A small audio frame classifier, trained from scratch: arch wavenet, trained on synthesised sound scenes: up to three everyday sounds over a background.
Rows from block 5, named by matrix and row number. Rows with one number belong to one channel. Each number is 500 + 40 x the weight over its row's rms, rounded and kept within 0 to 999. All counts start at 0. Numbers have three digits each. After the name is the row's rms in percent of the matrix's.
# filt: filter width-3 conv (model.blocks.5.filt.weight, 384x384x3), inputs 207-229, a 3 kernel for each
# gate: gate width-3 conv (model.blocks.5.gate.weight, 384x384x3), inputs 207-229, a 3 kernel for each
filt.52 096:497497525520419432528527502469532498466527569488469535432461487482498488579495483476518465472474560548541510500514488473505496463496473470487502459509525543476501487489515475515466508517477492474507417545532
gate.52 101:499479518525473451539484500566509523499467497489503565525512504530459486519528499483476548506461488557493530481473470503540474528497525582468564473459491555533511497507455538540506508499506423514543518530521
filt.53 104:549485466432473463559517574545564532511574548536522562469450543523506482542472476553491507550538533464496465580577571539505504478527476549484489469479530537493499529478550485475464505500488494479449452421460
gate.53 099:441472507481519532488488482436455477510494499553503545501524457487472494515613565521494517486497530464517533496492556472492458554489523412454542443462417519516580521561515498513493500486489523575495451476479
filt.54 097:457483484473443398539534532428511503491551474493518500582522522557500449499439503456472526448475500542520521503433521503501535526455544538467429446490490507503542514506511506473481512473493574532542497486455
gate.54 099:523486501420457528551527511578542522528524541540540576453517519499476482479564521522480492461507505468504526506506509572526508514599537536519525488496487509499522491560521480502476487563495476483503428424471
filt.55 099:477503472478528541539545559464488466528400459550524468513512492492528532483407426507397562531502594499544503522466490429421462456508462531558466539519539511513579496488477500491530459502444539528586534490547
gate.55 103:499527569453541533546498522525454492535480411556504488500471455537534509471551439433522492525496468526476536556487553472504479506523446508537547515476437590504407532554554499524537400492518551446481560511495
filt.56 101:506501574511475520488471522454448499469464485466533494479454488391452457578493513529535522545477474566531540489425554497532434399446428468465510542563550464449480481510553439478529519585572598515484499476499
gate.56 098:552548543512463393495541549439516496509481526553528503527475485518462417465489444503444575477519463521426451523522473513463484446454453545528549467498488456560518521487493599522490452471454515542450540562455
filt.57 094:494496559478511566529457421467473471546539541469481453526537562518468482491559526550494529524483570450520514423465478514563466499500532471445494564516463552484473470469502545515496528520490556530479530441494
gate.57 104:519500485572514495488503500474496504368450465391481418456472456516548421500554586492510460486513521475481453540508418508507465441426527538516483416444447497536522491512569467507505577483482470547523453483494
filt.58 102:639522448480476489551507486523532430412415474475484587507508514497476515464495456424443495481505439515462481503482535407404409532580534488486496492573495465490466474542563464434455516533572433514479547503470
gate.58 097:535489467398430469506483429564478477498558578434464471557505509498509478499449466580470538539523552538514541455437439441475525548577547527530479551529524565498481524533469491484507483536535513478427500523537
filt.59 100:523480482518502444532465437514478459494540524521525468556468502484462494512453415536523521593593455477448454487501428540509505569492547568505481473492526501557478524562529508494507461511506508546621541549483
gate.59 099:506571554481447483558595554493517512529554514513489507549512446497512571490469519482473567463530510572479498475572556511523460498534482504502533511542462490541499516528471535477488462456460440451558480427548
filt.60 100:474564523422459490427444383546509526504501472467509554504515526527487561506582505554525501514537458424492528497502566543531526525494502420444439484497486469485500501533486531492452508470535506575475542546549
gate.60 102:578467467501524586555533546566536497475490513437490451547477495507452486506498434499533529425467464508525485450455450501559422475467477475488514552517507505506559531524574467519464471534472510449534468475508
filt.61 098:521492436515536513424510519525461468402519471575520518499527555575539422448510508525511437481524516477501472490487577498479462493504495568544497477450447511520584536463481563548556551598495543477475520544525
gate.61 102:495532518495514476501508496483452437525464451474472535405453429493509371463522491473527534453539444455545540513551593470465539518439522567480510482509497541566544506434511506441544507504515517562517528505432
filt.62 098:489475489394432472534470448527522534490515481496473441467496529405486499533424464529570569552497508519475537465586500555506458421525460468539485503490555545481491512507512530473471424458515559492507493558521
gate.62 096:487530562481530529519534534446492489474545530442497467463536512501457516462428529465471477463406545428424448508604547586500505462528502527549537551522529403478501525534477520547527504498476504439507494582550
filt.63 098:417464496461475404494452524492487540561502523531569556547545555516493508461512541508482493604517528489504494499484548500463522549517570533481479402529464547514544508575540513526610526502482479444521464498587
gate.63 098:518487506570529532463440456454481436544475452471468419503506509489481542467462506510544482533450451489520492572553543461487525451475417545499548482496584495499547460522547515627569527529489535487454472509507
filt.64 101:466460472487463478519490503465483473454501500470506544493514579529486470555546568436556556495437487480503418438417386498495444543549557525551551511537492525550537573562486479486509545529582474530433482517496
gate.64 094:459420554478479490547440469501477458566550563500500524524508476476542579520563583402431401427434411499510520431463536485506429523482492519451467481512432545505486569546529506462422481492570498519511500507525
filt.65 104:432427461506504524512497550516510584504512498472490513514503589558526561433444509542517472503504506569558580494541531550465485491580527523492458520494474533475477491486440498511498514486462465454458455506453
gate.65 096:533543540455490483463536396552524526489466458422438463546587487482457494512514487554604548542505503509516507465443512514527462487445498522536537536501496506527483503456508515529524458462522524525470541547557
filt.66 103:517593542498470488484488448491453449375406465490503459485485524555579550525528558498558502596496553530518488514491565520527494370459469512464447495509489497527507444428448528519533504496543532551575441408399
gate.66 095:479497547515486512504494533445441444389437437505507452486496482574469500484442427537445474407523504461492484547526561553516500474480447493490537486535499534532516543514492493568536432513462548486528441556530
filt.67 099:516506451573539517513466527537496439447449477450507496471425492533503473423478542558507490514563471477543548511505617432496494513410506441460455426455480484515526538461560465468537477503530526502532510466478
gate.67 107:552524480514548503500480437489507513500507543476523482431543547486465527472520516459467524479499438500482581550440588553514447484500467498425396487505400573430484516493491522485528398543447582527548527480488
filt.68 095:496491516449442441475497501527465482528556496539606568518446481450441532595497533542564497554472469457467507434503505528532508487522543535537483527541475485530477435571488463524518546467466545647515472481502
gate.68 107:468507501471500477492471393495555554514508504451423459508547531532525540459505442515533539540487551454483540526444469507506534468501498439472487496504501514491475532520521561536553476508562463461488531532488
filt.69 102:434431448489560515497462489453472527590548524530623532527549499438504477489466482531461487490507515499426487518508495499508526457483522495527543439513501466480476508536536534576525540455493449459406492475434
gate.69 096:488498481472479427510484489445514476468468466443488510551553474483486476478524503527494504592506503524512575487493552495524524446579473495508562534504489540451514506534537563595466499488540479528597523460508
filt.70 096:433495429503450449473495489469512530523548485594530468561482449486524530536476410516606572521525550520569539455503502519540484541484470447519488542556539477495440569558546544494526553511497513507402500473393
gate.70 098:535509532473477504496471450533506491491482496493516502463478486477486441433450496441461475513494507511434413479504468621539514498460439504484414525544509503483486439459476495567574510518586464543513441495519
filt.71 096:520492478513506526498441508486519510558548537521477440501483489460448396456480497543571504565582587474439441480513508574516570518447442447501432498489484435458459519489489519544482483450557450476437469504506
gate.71 101:490553502388377407505546504510505504463504493412462442465470512507501557495468510445437594489453496443465504489476477472532506490465504563507539488487454529529565450479519589521543516544469450488485555534524
filt.72 101:420443503555537527447482502497482495474484468536443457474491467453551594422433500543492502438480466532540489505441450593490511553521538480469503558500503501476522580549525476456421509552531437465570480507530
gate.72 093:475516497422490438530475454510475459473468540533506467496573530458508479516532442463472454539500512509493559492445453520486473487409439465490547473474503576538520520531470573577647456530571502491476545546573
filt.73 099:459483490457450422501549618477479504487459453496462534524552528434527450482536563449447507552445482498563540508508440460455486521582513512502493488428453485516545487500446553540477476451429502470493524507476
gate.73 100:514522528483449469469519436436450506523498525492532450574536530447453432565536460531588561456540451533498527486485540511504490523522526442507508486525504503510460590522532481423510498485492470508498395459427
filt.74 095:468499475459458487544492434516466540499527529455469531448578534462441473503541476453424497432501454464541501514552496445486489541468504496505524562463551433444436564568512533495552564478448502503443505493542
gate.74 097:554573466437514480573548502484527534507505519431465486445474490528547533498548467547460459502497454527496493505478516585554453552591575488466424434477537521476448472488470553516515471500558509554576466527485
filt.75 103:469441488465475500482500478429450467461513522412496462447482511597565518487543492512554539453481471524515499540437475568537481590559488508484455442452475509475528490477460536478435484489489527546517580476481
gate.75 099:522571512473469432477495469526521514494534540479500529557480563501524515470468486487511525531516502497519498444501534548550533465419496505557534456501498636553516476487529500547558488532599539518502515510477
filt.76 103:492476443476478506461476408511541510495527401558463538499536537527494441541524539534536458462579473479539475472437503510463486490454500528490522512443506499504446512526542511434515484417504463556524509486464
gate.76 107:494583558526509496515508555501541476554567459583499529511508494452484540539516468475492513480525446524523469540404458519517501508503520500508505560507525478519554557546512500486530557508407485544457519530518
filt.77 097:499544552513597612462515531522489496513511593507487490431511452524502447450472460633497441414529549559484512517457565464497484476518489598583512500474457445486484484501480424493591482477455512586507441415527
gate.77 097:483478431500515546460501485534498465457507525466558423507516499509540439507506595474477446505530518477520442500529534526518534459459553551529525400444417545498472500479474506529514486441451376460534501442510
filt.78 100:568495518518472548489497496509479508557553483503459571553472533541458489462434529539475496490486474558498427488493513516461519460491558493438475502534529581480539484467589583524503558447534532584489528424514
gate.78 100:471454513486540471521481478518508465530471501525486436509611460494535556508511485466501519467516542462495500558484484524497487484528471584495503573533555492522533545520546454534483463494501452605562525524405
filt.79 105:480468424486473498560475500494513504555549485489505489529524593476522504518438458478436500563515533545506473535541509451467468479480474441425504476400417524557460608552495522497519444474493556488465543457515
gate.79 098:529452425492481523473474398556534550522605577466519515497483528518526485528537536460474462503480489464507553567548557568523452546537543559532489464501453554511436537495517491506469543479527496480464471510442
filt.80 097:472476567506479540563538518494518471498480501516506535539428517489508462537464476498555572502482540509515464494500516492527527553531561507471486485534506477480500501460533555520517444464452570523474508511493
gate.80 102:466485490475468482461539512460509498506533574492492473512484528500481485435492549505423509516522442507507557579515473573499525505458512511535493537489446504512537490473511588517511413486514503529533455538470
filt.81 103:464542550488486444440504541512482492527457515493508393594488545459480489551467489493535536511482507458472511547505434568504507492507530493529511499572532437552489535520564577536476514485471515485528529430421
gate.81 100:468446465553538542486451507503466477509499502521541505509570592516459506446547544533530484502470456491550540424586482430529523449524420466418479546503589515474424504533520468503491535521488534514471510607565
filt.82 098:464433493544585554492517448498470476478549503499531496508511464538440485504532523438467588472465469465506510446521484496454478565512550535475534556554501527521509493528501504491480528518552565535490523531455
gate.82 097:495512496481490438524544527486580527503455430510502508534466466482508507515466509631546590458478479555542517558523540534566503457491448496554561481540530457430486469449442534509483507497525470455514521507460
filt.83 096:502589478446502464462506503526502563482520557433447481499473528504553494500498478493455423496524593474531455476454447472429467543514398545518521489505553514459512538505456502540493485453435528464486488496430
gate.83 101:454554477516528512524545515506433447473513485454491469501555558497481457473461476466458433561526549497440456463516485559526514484566450430485474548542536478439492526524510470564481511531528472530491528482535
filt.84 099:532511486487486483510528492489523492597607519534504575530530621459420444526512531529467505484489534476490547461467485503502443499469466541559535529528553475502492525498488440496546497496527528496497534533438
gate.84 102:528496569515528524494533530436490463393437429522498462517546522522474470456492477534456481503558469480514489508560515540506526446431488624522528523535577520477445576536483471489453469460434539510442499515527
filt.85 094:545540478449486460503487503537519520502540475470501505500496553507469541473425510539464503462462559460509424497539533502506466496452525531462517471457501429478478479463467552495541499510508473455569541510521
gate.85 107:557491477476402463531464510495471512510507522521507522535478525481518528494496525500451508532516468511532529536445494506487467490462478543508551553508498503528552563523487510496473479519495560489572550476445
filt.86 098:453443430480488486533477455485424490514549563491502504453472388453485503533507487436476526454485513463502527492531555534495482502464515444493524483515488627548565552538467445441500490545436468503492413481509
gate.86 097:475503516484503544513491516444503529503527570452460537515455443496484469568568509528488469464504496437494518392439545491526512495488589458434517596541492536471500522540528527470438508443426538505475512556548
filt.87 098:483538517477519466480520498488516500532516539432473536527474477470494477470548535573561519549544483502510535554527534557569576438417503521483550502559569482554528545503449553472477564509505443495434535491549
gate.87 108:519518524467483438557531499478524506509422454475440460564453542496517499518482528543549442508498480514556518600523493552498483484457521487482451481552535477528503503513536543474529563438522481487419553481554
filt.88 104:519515509534521478538517481503563564433484468518534462418479432541497557508439450535524481445472590540561494559545452541570574555517541480501507451479516495567525511515531510488434522480499405465449477439453
gate.88 100:531533502503514460482535478524487444437514483420528453492470412522439527571501542551474437474462477489507456546516451546495499528504554575497513484524515524543458469505581449476458522505520505560559489532561
filt.89 101:488461479424503519454472506516536513499507468471517505590532491525546492462468509504508545511499531586552518539520488494538586513521510513513596457475540495530548501493545543512481450398481515513551464508544
gate.89 102:553520483482455455429401460528520461521495504534521561587513535546494496514496507488543668479520546513454533439469482484440478540558585536572535538552523540524538454488456503540549470535547540485509499469490
filt.90 106:469454536452526489539530476459525506529581483530512538505471440470518593508548519505535541502546558489549474379478434454546512488515521532523499570479498523469583482513489471508505460514625400468500534507569
gate.90 105:491493515514521541518555460520473486500488536431531491506574453535464516423572486499470502548454428514486443511567492586487516506544512496477467460569483504470528490472533462508590415553555432493508500456557
filt.91 098:491446459464502501530498576432522459482467481483468456527441587535458473467462540418413485473473502536448474402511517555520429514482553435481512529486473486498476477482492512480531586488397517466492511582528
gate.91 099:534579609492493464440426388510479485462498443487483445496515511482482508474539444567574595450444508456453494528475509551571602548580506424498458539520501553541532473553498550540509539534531511520523563502481
filt.92 099:482491494419490515412435464537479511444455510503470552498504490539452395503493544519485519527541419474488491545554566503483527526498506530580530491505491517567497507548551505487557491537545494543599511510632
gate.92 101:488540506577472522533495559492490467468516491446536460530490489557448491491456447418473548426438484481505532556494458431551585485512562509506621495484486526536497509500497519475506544518378543449481521510471
filt.93 099:447503513456453523470480439498501461480507517538484485527492528466531544466544508491524495529545555488473473474519540518528547515515535396423428477455424502497534463493478474462494505511482551519444507448537
gate.93 101:599572590454472444562562545503465503510531551426463484477458447461473527482475471497479475540543565471492466530526548518502558460417467513484518540567542507527480455491496449494490487499438500463505497471486
filt.94 100:503512492499457505532546546484488537502538470475486521545548565462432462528547509506522480484453390485575492541521533508544522470471529524554484473488437506511449451470543413485476502494520449507498422453484
gate.94 101:535477432478444480494536470478509474493554523533513516555574524530489390457476523466523468478456454564545554458507464523550490559545527521465493485526514545521508506515494486513588485485430523548599541527475
filt.95 099:502542552492525555547514485467446513513466485504507458564554494429461553538529496470507513462532474503463489515488479526480437483535522436547600509492509469431483518470453403453514506471454471492491528482534
gate.95 097:463522474428535478507504472521584547521459591520479474541531605444461463501441557543512462397499508419540565570452465500481479453523511451549506491505558483474471585509462484484499524451536501460583384473574
filt.96 102:463537525478495489520506521515491535565567512519460505468494439468495475484524523469446446471527483560514542473434442572562536475511488506483512547508500518477509516513485522626538481501465536546538446485466
gate.96 101:445506525475500457521480492488491487493478464538539558479459440459473477495491434508514495507520492463530554519587561554502457443479480490473489525422394517509531526517540488501504516525525537549509420491519
filt.97 107:415473413561473431586585513522517551535511425501542493501486437457442413503476491526554555497488513511418508581479487480492463510462538489491485496530522549531546525516483501377432601539478495512554533538501
gate.97 112:454501533482497531525556577510532542516497501464514484485484552411410446464480535460552488537486529534536527513568551458553540451526537438509519475487485470517495475541514437544535530500484557566501468566650
filt.98 093:534515569531507535482506458501433476494534502517451495510595498527506549510499468447478446542477459475496511469525494498499433522494430471496488491505440509515544487466439503495501525531411457475532510461454
gate.98 107:545556543592550562459465457533513563494466509472447494573600562512498487451461476536515472567521550480488505478510518494449520516495488509514454491484505625516534508549553504492521495523499518380453429463443
filt.99 104:548517527512504511539553522481459458471504549496529512497489496538443453502447460533571527534507482496489418502457408515521528521503509529513488512506522474438455427446509490515566501506468465462423549479561
gate.99 094:498554526449487539457484499502488485501535490453502502528471508478524544521480464546451520430454509469478496501507516512566574470482478480491495529482442495484544516496489508513519457525574529519509551568558
filt.100 097:462482499453486488558466538441489509559514591537533544543574537478509507539559506549519478441516505486458425544542560539481498457537515509494491558530509499429459487499583508522466478589481468494440541499527
gate.100 110:500499551533523572452491543523501504481506430546528526510522524504477491475549533500521476403439453408486540460514494481565523427465445482526449558507437535540543529515452400458530534541497528565498486470498
filt.101 104:454558583544552547464452455499467499463543525430464497555524566578500549518512539465541457441498442462514422493448488465537552558548468487449462448470450501474536474508540471557572560513547556522519535482510
gate.101 094:526494477556463475473521462514502452498514565477489468535578513554528505460508458506552531553519474446486486494441472467544486504540605460476477527578500553543492507512552514514591616523560408496386535480519
filt.102 103:538509563502512444472471580446498457463520462500468424516528502482519551512505452464519539506447454550554522541553488498550550498508474505549529551564568527520579497502528467456488508520465500534592484503421
gate.102 111:471466501473453477497456456465461451508502474452485463523447485543559515509481505397525496444452433428471494536503446504530477456457468526535569482483507494490495524513553574554504491478492561509481492488521
filt.103 097:495503551532504582484540539481505528507503404538585518501489481519498570508498475480500590524532440559503507427517543446449543496495530545546500378466467534512512520473545483465503445540568492534511519511496
gate.103 101:558499495556503492497509570471483503452507549449460509508511466519481469464497522535550543486461419445482478577539503492517448504513475565506540496493560442489534544514535494540479506426480503484605443473481
filt.104 102:573520628485541492477470506454427440571583586461479488499481471450531594497547481492496450474449521501438475506539483530565451519524499531531475482452498543561551485539491470513390545530486491535554503532474
gate.104 102:429440467524510516531502566503508532399498528530477528519571553434489472444509489497476512485529528497488462546503507606529465462494511465458494521541454508454495512469483575549536424465510435422437482540532
filt.105 100:489452514515526495498520522488475511474470503566583499505497502512495433525510519577544511526508503551517408580534535493505486469476523578528477567546546457483498469514484516462490461434515590512467506489475
gate.105 099:474493476420423504511529484512527488469492431480511434450476547470538524491536479552559548516498478563511485511559585536479425541477584513531536521481528484442460462475467456449495489548566460486520512505447
filt.106 095:497562527491517481480519508531486507482470551489558541463502506487468518548452488499462499451478534473492534513543537528458489526498512544499481476523482487452459588491420536500479443521492486420523529493499
gate.106 104:493500528538474552450517530432490507533576554492491507472488509543443497510563558533500492530523545470477569560529537541446502517507522509513483487506448515529471469495517490427534536430521477538567432448531
filt.107 104:533513473501452463546428504505486485505504488509451564542481472505468483525426537547378487576456532518437555491480552522509536483452485549456473499512492520527508484512514567469510475484507542434525446495455
gate.107 104:495524500518486531505521598478446468522504560466455493492509526535482519535518491478505543473446514529498556532495497422488544477518476418486524527548503484516524518483508523496493475478498593480589505401442
filt.108 105:544551565516518504599508484489486481520507456531488509557527544489471486470420416543521488444432439478498468417490425437458509487468459495434541542507487501547519458441485443537532538508533495495479492470543
gate.108 094:567513469495471416509495513460473458495503545434445404503501489508492457516495476526551520588506526534517532461495557512519509451450501478509487408458435562581545459516508573619587438505571504463586509509562
filt.109 100:555523493502491463537523456448503547517463486515476437479520474461474507480494542560553529550545525520545591478545583503470476500473583534547576471453441506475496514504449588513550567511476433449562533430483
gate.109 098:493471491499476469565587574471501509497505458519507526483489487517467416520512557487506569448475549459487525522554501518489546559560565496485562531504477578534569448508524496460466423404463509444514443463423
filt.110 096:479466453482472450510504488502472475574520477518496494520529522481459459509522561665481400535495515527583540523493507565550457482464437525480503522492522590590565554535537529533511499427517491440519494455544
gate.110 097:496535461576559588478485553464480459531438455485481510549496490487505517505507497453523526508470454539524508531532502487480518555517466504579483409441484510502531546530467460529489582586492529484492582523513
filt.111 104:558556581483532469546512545433431417568524593516426522543504554512547551438434498456473570518467504534475495530538509422459418484532497485461554583558514489483513529513487468423448498486552583510560536522506
gate.111 111:451525499524464531538481513554550547510561532488488509537519492442530531508522545530506468539440437557514501518481495461527478496530568504544570431428458561557539507482491490522546475484469483532489516530455
filt.112 100:464526535523556542508524509521461482483501540548507482535550479457496453492407531477505592438517548579516564523470446458436489564438511433485539516543513492484490495535494485506420465490503552498439545510513
gate.112 099:515488455514527464511484509587545514523553491457448519413483512531514529533461426494457417518505528549529452549539555560539483500495475566491476501510474491469512497501503490477537434489538499511453410445441
filt.113 102:522522578530515513511491519507482494479468466530511454482482446536517466533422434518486560456513424503508475503544493477437410478431480437478444503500489493443495488457531487485511432509466473407456595510624
gate.113 099:507541491456502555526543476509493488491476550502516539451448449562520499552520525494554550519474426579570486494500440482502515534555515532556490457458503453487528472530493486501489559553482553533528561555589
filt.114 095:477469451517535561519525452520506487495543504484445453503495540512558474529438440482501515561530499514495491442434475505495523477451470512553549478501529494480521505541568473497504508539489459524499515500481
gate.114 099:509531551461452544515511501498479469476430443452433471481493499468524532446442463404452498532512484519491500465452514469563560569568521462460498504443562471518483557514468494486459483529454476498497495531454
filt.115 096:498512459484499482504496561465474516511522512572575499477533484425439496500511461536478524553465499547445495468494574445500492521467448495424401505521477512536491508495482499548473420519484541481531450469528
gate.115 105:423429484454421456507496499528512524516480483492488511524518470470513490496426478466491546486544574484508531506515535529482516539503550511474453549490467489469464501476459516533572522413388460516462563472479
filt.116 103:482516563551500520483443429575526485497519492455497413491480503490429519499579549451584539502474490486497582482495443514604540513525470476502563492513513478480488512536547554567485548495475526596528563526443
gate.116 102:567561557459435489543524555486456486462445531551523583506503505432508541478489462509479485513466507541496456552512543533482496514514506427468470456450522499535568581502486565516512522530438515466539513507495
filt.117 100:406456500492452548599515510519506493470523485547522485522535513497501510581560515521481465516548443471509495505545556445450516519473514440509480513489472507572494533521504439497529497518541503500520547512580
gate.117 101:507469455441486553496514525488440410506539445478523481509515461493414449446470480525486487587546514495525478536562590498486502489487460459480484535497543499484492516491522434491457433474427492545430510501488
filt.118 106:622581531430481523458499472499482495465472499451488506463484545590501466562548558559523560554563531494476493464519577474448420551489501505488460496413471470532524421452466522534541583554538488548459520475487
gate.118 097:519489509443467477553481506434460446448470541623600550499545582465429413568480440460503523569501514493445468517557474529493478533496484566523521446398459542513485584524519500464453498491519546509449557461427
filt.119 102:480508477544535489476470505453488465438445492497515476491484497577476392569513498504421498478542490538471398492514406446463458469443517528488539534505465506512475391429553481423445551549510455472555484515478
gate.119 106:539538497476560441543526477536468499482500504515590502512483508559507402486407442531517480493507477485531554484463499498511533465564538486539535476513499510525486472474571467518488430459454483504592540494445
filt.120 099:493503550534459445499462542518515478525498499553521485508464433457518525475486510472446524532513562578520487557520525498483535515561464592582545446528502524503508514506513427469476462491475516452508448447464
gate.120 105:525555506522529550566510497492560574503519468477528546551503561552460497512517592495558512499496549497511538527509596430518485477488554451597550524433477462563468532543501488470502557539442539510513478491496
filt.121 094:493452477484521480483484516481502539511510541488488509458489464578525455560512531532534466545504509528539534523539532504449391492543448522492475516520523475514524526495349509496461524576526517420497530491444
gate.121 100:483460477503556475511508488494448482546472437499513464513579517486505499520559509488524513433486512589548539548587536514491486549534485525509437466513479480497474505495525566549518519485551454509573504527502
filt.122 098:409447504509472541460457465478502495505500505466474506474524425518549485486490482495478489418484552448477503402408441518454442525528599479544552510483439549476436453444555524424475520493469455542404495492525
gate.122 101:485512459441455430505440482516518506494488483500544523516488461512507582518466479521483489486491495497518566533495568498471520513456503513453442491498497434533478519505487484510557584468457542516477503467520
filt.123 100:560502476466439514527495532508507501521502515555461493463453525486515465447470542551514537508457519466497506555535502509479431509512511505570524458487434508553460550442456450474418461444540564434520502493477
gate.123 103:568540500453462422546457470527566518523511516520482504522416503490560547486459534500483470492489466485498462495550389471537448423553513484518511451495507443507484564521512517591498541446549539555564481522564
filt.124 099:536575470489444541531493462485477484543504525527493466583513485508488466569486512449515533463540491506427503492532525473502483523467519478512458512561493435518509543508509441401504489493489531498464481476514
gate.124 099:492449528511461429542486498524501569459466508496548536488492518523472458378510522523523468472506579537522459486458433456473512488529547508538528499508544535491504487484476542545451483521616505513542425533496
filt.125 104:544523513510478529538510523498505495473465492543528551507542534498477461443588481459460500391468489450473501493498457536592528604500477481506505539552557515479512472552489496476452452430378526558547474536499
gate.125 093:467454436545474502491463515451527564580552495538533501576516468472478453507529484540550481453411460481466522450487474492499529454445490523547504466515501467491409544508457480495510433467435492540469473448476
filt.126 099:548532562579552553522460536515499508454489479577517471418536518559517578529532493450472441579480457532502526541517551526484423500534495493469538438439436585494498559497530494436446496563481527449438473487530
gate.126 099:453447460521442498529480484593503487510482461450520491534525554591507498464469450514510543494530534515555526514517498438494483476510451480486498461477537502482484495536523515471477505523594501559526532540613
filt.127 097:467518479498518535497517496510490535529578505510517529549595586465542510485486549425488503457480527504508454442538527498499453446502520483470533621524540473527461537521526493554481498483417419553606499452500
gate.127 096:470438535500503446480559565456500506523490507491475492510498490448464570455488447481465438524483492509526508496469430538476430489491455552548541528545561475448445514512517508519495523553506553491572503469543
filt.128 096:580553479558570516475514488569488508496572523505532513544481382533485533457467471469459492446471476479496525520525457427468481509491521520547527521590567535535544472520453468506497427464391557475484504512453
gate.128 097:501527467515525513533562561494518516525539547520500479536553497513535501499447457472500460549437442586563576468510587465476485528531592552468424547539546512508439517481488438451450505490377467453442469517508
filt.129 096:593524497440481520492491480515518482465510435521549514501546450553574610488471491521481463525560516470514448460560482497513524492531474529490485525516439517481518487505500490540483516493494540545516517514467
gate.129 097:459451545448494535468450507469446474533505485430463523541466502527478534418438496431416486524465482523460460395518587472504542487478554464475516470482497501511422540601539493426454549473441463490558447404540
filt.130 100:478447436565566509519471511476501479519468444558526497466492534571512437507474488505462574487477512502544545538482516496513587509525488488505554480446488486480549452525568499465468499525561535525557565553392
gate.130 104:497488502574473490536545465493460463465561520535508519550508486577573553496563529477475503450482517518501564541492496486516464527515496446493485462469449488496483474503517515495528507474441539607522509496540
filt.131 095:472522507417476491538507552448441524506510586599518448439492516387508487529544574489565566420470469505407459596494514506486467503506522437453523509502522481536576530549474552541442512498485508469533425467464
gate.131 103:546550546460503498488515489493472516449513470492534495535453467512554489534478525408494497462495493338509473485559520444527464399437478572490529508466443454441486434471509415531486553517480524520514461429529
filt.132 099:459517539475487459456480467480460519472535542507538526547486515464481476519482530550583451515512483499536521425541443525531547495480521464472530562513578534476523532519534548462444498435445411536589470579455
gate.132 102:486491493441407465457526536456492494514563530510515566493477506478503506492506567488540493533558569531562449446595474508496474623615514509549528564498474490571540517541550467457464495486516560518501456513486
filt.133 101:495509528590514479502490536539505500399461420398462505544531513564530516469509517472535598559547536497472528433463440463495508514473429489489509497500463510510521481541519471461472465499500526453491459511500
gate.133 108:478461458550453438514497448517522534466501463488471429480547561481495528476502477538535580503538473547577521440547492497494512525504545519502459454517525458499463463509488572502558485487493520516472488498547
filt.134 098:623504480511538489512504473519569505452529491501598460472516503456484556490506514554547458444455516426488485514550535477476518465490459461521486508525465546473490497475517524468516502406466417504489553549542
gate.134 102:495481466501471479454495505511487460506522456527458550528497553483482525510541520497529458528505470552480485513470451541561459502541520530464554504473450479522541510504481513496494594506475546524526423547486
filt.135 109:538513559411451437459475493523548518521545510489480477518480473480516465559573594455515493518502560491529579477546494540610578517519485484519476445483483588549508474498522475511530429390491437477534467499514
gate.135 099:488460530528557608485481576542571524536532511516531505569494535397488502550538512514553498499527554513502510457459508453514518458510555443510480464470464503517452502549546468498497415417523527517492452458509
filt.136 102:458482452500499447500483481575529518535502518473485512458479495561472480489517471483526511470551496462463485506450441444489469553525480475481499568547566486527561466466479460489475568476551377509523523474610
gate.136 093:545460517509501464538470431499472499463459445428487462499462538476479512580516524480542510443545499468510500483438508528534530473484471505475561429507478513517518538509525458548532509514493493507536438472513
filt.137 095:476469508502494535433508479555548553504481499518487502528566575397449508541453544589504448517488516562552565516492487524467536512511592535475445466501482482488472474494528506493435455448475408451574546515523
gate.137 098:463519448481557546566504453433477489539483581567650560510525502503508525508492452492541538535543526489519492493501526514542446457485453495468464491488563528535489510473470497528527463583527590511568432496439
filt.138 094:479431485551512517508543509460492499527490452476476554505482509542453442476475589499484586545517461462522497544435409492481483519493547488469473490499472511509431472479507537515573511442592515492467492573537
gate.138 100:532501548492447514527413433551545556556487460531508500527469518498497558543428506530549559526522489542433503515482559551454511557528470492489480473497520396484482495489528504505556506455541545477497452507536
filt.139 098:491472483495451475535507404446456464521492486394465484532524480492471418527479558389438502531554611491483489553579493509489427544548500534518518515522547532496447495470410531451392498427493411464467468486485
gate.139 097:431519522514501433509523494512537514532545571509509490527518448518440456470396426481492455592482499433514514536460464447422447523577607545491450508537520528572504502480444572561500469561472521536453480477465
filt.140 097:414485494503513478480507537499478504413404416507463447454528468564535513451462429555495470505540515503488501503469412518502535546520558603554560511509508543546528439437484522545494515516499491503478462541549
gate.140 097:498467433553534527458494438495480472467501515553505403520517538545522419488479454544399481454499519515546587458469506545478445510481544551524561557574536480482494505514574524541497497491506485494511446453496
filt.141 100:481482435521509471448513509510528525527573512520521524521493458537521549463487484475523481515446452530471499519523580485491546514547492504448468422480524437512506503533484519494486463492555514474505464471517
gate.141 096:487489483450496492473474467507513464555571546537557593510489524455515564473516513507485505519494465477470460515531521508517530526503437512477516533554542569540455551541572483511492457568528508491486479572446
filt.142 102:558527568507502533476491508481480457497481550455493496460457487515491452542518461542545519476500474509504447512559432478513404521470487552520467461505503562480476413448485514538493484460554582538509468443480
gate.142 095:490492488475473499541523532533520478485507456541513548509549535465448574548502506504513497570522513490545484476509501507532542540522486435485483499517488447509490561522573486433444449488450537532552520519499